{"kernel_size": 7, "init": "xavier_uniform", "adamw_lr_other_params": 0.00087, "max_grad_norm": 3.0}
Rows from block 2, named by matrix and row number. Each number is 128 + 32 x the weight over its row's rms, rounded and kept within 0 to 255. All counts start at 0. Numbers have three digits each. After the name is the row's rms in percent of the matrix's.
# pw1: token mixer expand (model.blocks.2.mixer.pw1.weight, 160x80), inputs 0-79
pw1.52 084:090085162061145135123161110138094158147142073140122160094091177135156094087122104122172129109106100167112143122107128136164122118109118115073141104145130118144160156030141138151092134122179115130120058058120200149122074160080118112134180158
pw1.53 091:177106165147215143101083119068156177173113158107079098128117113156092130095133115106154137144102092159192118098098086154099155113069147141139108110180107118127116149088124155149171139089128089061122127204142121149106120099122159114190141149
pw1.54 103:161086117138092145147136123109203085193092163077150105119118123087103118112141106140134125101170200140138093163138107119090124147147143088099077165125152148072124121161162067135111152144177125152096124083123104141078088144092198133080105187
pw1.55 075:107095072162076111099099091167151201144155172133168112071134148116092157103103133161166121122115172114104187103083150166098124118181096126153161154135103160128154195161088140149113182140124121115115134146108073118120119200185108097133134176
pw1.56 094:146147128114172106103173110111178156134165134159116155119105113138082122098150127121122180174108102135137107098048117141173114089082158086163120179081166124115140130157146117113084131060100148087094146122132148084156174163162186053074104160
pw1.57 087:106159149124083075137102117122174181164106072124135074162140121084159106104098105159095163120065097107128132089127114091148144120155125131094043152114115083081171121117144095191113150163125139125103192088132111150111123071062136141082161111
pw1.58 100:174070144080107126103182144103091140177131152126112124135125159100144144114109092163154158174067177115099163176155143080171139188100118104140109122182065070161122096142145103091168166149062118099107133138170104108159143137116165157131109076
pw1.59 099:128114127121168128130091083107099072084101138128075064157090148092117151056149115187108152086189125143114139097139133146131108104100192111115134106204111117163081114124134173126144102194131091121186115093135172106052120132132142139101104124
pw1.60 098:091140119146095127113065125112138137164142113144083140127126104115147145073135136170150161163174153077109218165123109121147146122149150153102119109173098107180120117094100157165097091174179118149173115139091163155099182087068103112130051078
pw1.61 110:160095194116103178177059164074169057137157112148111158144139131131165120143141104156128144100159202161150153076180104088166162147169163100133164101100132127158129170158153135180121089124132115103118094150164165091102148172101116131135095156
pw1.62 100:163133096159143167179138170149121129109121080119073128102132147117120148129135157158152173113144180132171110076097131131127186172131110052165102120137127143148119142194208126137141132088151154097139102061104163132155113112104065100207085135
pw1.63 101:145122120099151156096081092098114080169079065088135119123161134115112158082114085180094181183166182112119119126160163150183081109138111084131139109111135089132123091138128116158171152182113125115072185078069111110128152106168143090131110091
pw1.64 104:105139097145088157105129139123153114178137135130122122190127113143144142117118131138075185090104115079082167133112085065160129172105143126104115163173122185159118113164144077144157065116065121176160158102094166137181161132126099121226138125
pw1.65 103:115080186077099140125163129078165132108088085167160103118139126142170135156148123133143105142096110110084129122106110105152131208127122164086093112100065097122179130071082207118133145158140130100141085055137179134098067105132090128141136106
pw1.66 112:126163134117109150084086164135144056099096165148186088151112105143159139136090086135158136119191095123148115100109188130184131108145118110043132123118081231124115119114169119134104126159136085168105108132139096157117172155169118140120070113
pw1.67 108:139172117087167105140158125113089119168161138125120086147150135149120178111083153128158124097091192111137123102141153110086167142063120062163072121151105087173137197147106135081104087150104125088046160143086125075103098104146144122143127079
pw1.68 089:088123107112137081135129153149173153176194182131156147153103159156160163207086173137146157129173147113110070136096105173130114162139122089187164158166148116138088150152147152116110212097151163139131113163139127133180113131094088093078150121
pw1.69 116:136088149162168157096128127138112045092151163179140117124164086144105157134138157129175148074089157103124137155106103152123177182166171132170127113095144103206120203126156118175148124097174096116097101179090127105127077135132124135166127181
pw1.70 099:139114150145151116131122107101159115060080112145101142154054147072167166125212132091157111111113193157126109123120119099140107131085142151084111151114075109091041143119108094178137114178155193147117131154097167129093144153118121163103174131
pw1.71 095:128070084117163162121143139066133107093118139091146128194059124109177126130175130112131122113147172146173057146114165154138133147170148076125074071116078126151188124144093105137111135080130134103065124083079130123112096125081162127130096169
pw1.72 080:146173101076159138089171129146168169102096119160123181096161047156069131109107166120132142157100132105155145130079164135087148123084108115163127135138041099111136108130087157115175097105125142145103094148065097168105081136190154165113111123
pw1.73 091:120107146126126046102133143111110090126112127115134159096166136083150176095143181100172138066148131132117097187138125122116077123106113073115101142087130102081130125154124135069083159115069160135076090073130085068122103118084158074158100086
pw1.74 091:185163177085064103105121143112201096142111103120136124161115123090127095103164133104173121072147089125146135115117169093176114129141179090090098156158131153187116178116155090151122112138108159155148102116176093099123164093193199138097146096
pw1.75 087:131156131149067084165141171195098112129139152082105121160142179096160115087102153159151124103091058127146182170075114159075130139102115109084148169124128069177136110130127120145118111166049147098082148175152087143112144139120122163154126175
pw1.76 075:146161178155112080146139148098134141112113143103095129095091188161169127104138119066092143151147120068124163077168176138114086105147139157101203159129195102158140115201102095128125171132140101144098098126165134167119061179108104153129158162
pw1.77 098:094123105117108145133128093119108103144113144086106116190082202131133093187141047171089163147095076104107119124122130122092141150113102101056099114154154143147145149070123159147115102094134125178146093184118120130157139130076072077171184133
pw1.78 094:156113134131120139121110157140115094139078180141081155098036103118183083095203164093106131146053128149134148134118188133065115165162116194083070080133114179151108131114116149154100135140158116146169115123104132145114180124120133126170121138
pw1.79 081:146131101095098129105176129088143101101147130157109091093148156056204150146124145159169063156079183088106125123138166139156133170093141113182156115143118167111179080134115034099114152121119105173124149163138113138139165134071134133158176119
pw1.80 100:112088132149156140136167131124083143157094132122129255118132162144182095065121129067132147129117221111097101107133128112093155111150080086129106103082140088130095132091160125118088105098073112101115096114127107134095141144108098081100104111
pw1.81 112:177102104093147177121135161171169059145116187147178125158128158164150149132113111109172142076119102138182113067117152113178150104139207099142143149116138133060163127158131122100127111063176126154142131081133159139162127177145139069154098136
pw1.82 112:072080159141084113151153113194133128117072080091107082099143118140147166055169172174174079067112123127161118094145163097119165140122158147171133103128108152143071163152145142078132092142119083185168082114177116116123107140133138132127169125
pw1.83 119:143165147119170173109070130030145087112083158158085178171142107145146165113137130114101168168123098156104138124130079177130156113135128160152167137157110118163102151117150149163108087104183135122107057176111127117121104134101199074119089154
pw1.84 124:115094111116075118067120101075106091152108119105148128143141112173126162152106123172151135121037179104067149029140091140073088134178096170130150140079131155118102118144065160088111110133125112096127176152165150116113120111139130131102159099
pw1.85 093:152089146155115148086065102094164098169156111092146125158180176156105123181114136138072187153105122173084114072091105147118114122183069100097156184173138133156143173090113179131177167181102122148146100106119096104129081120125146153116130121
pw1.86 111:179097072107119094126111094101142094114172146125133177105108080095134157155199131204141116097179107120144124126140138140082151078082157103140152119185119141110076107112147140124138096146105101122169188174075199127144199113083141127107124130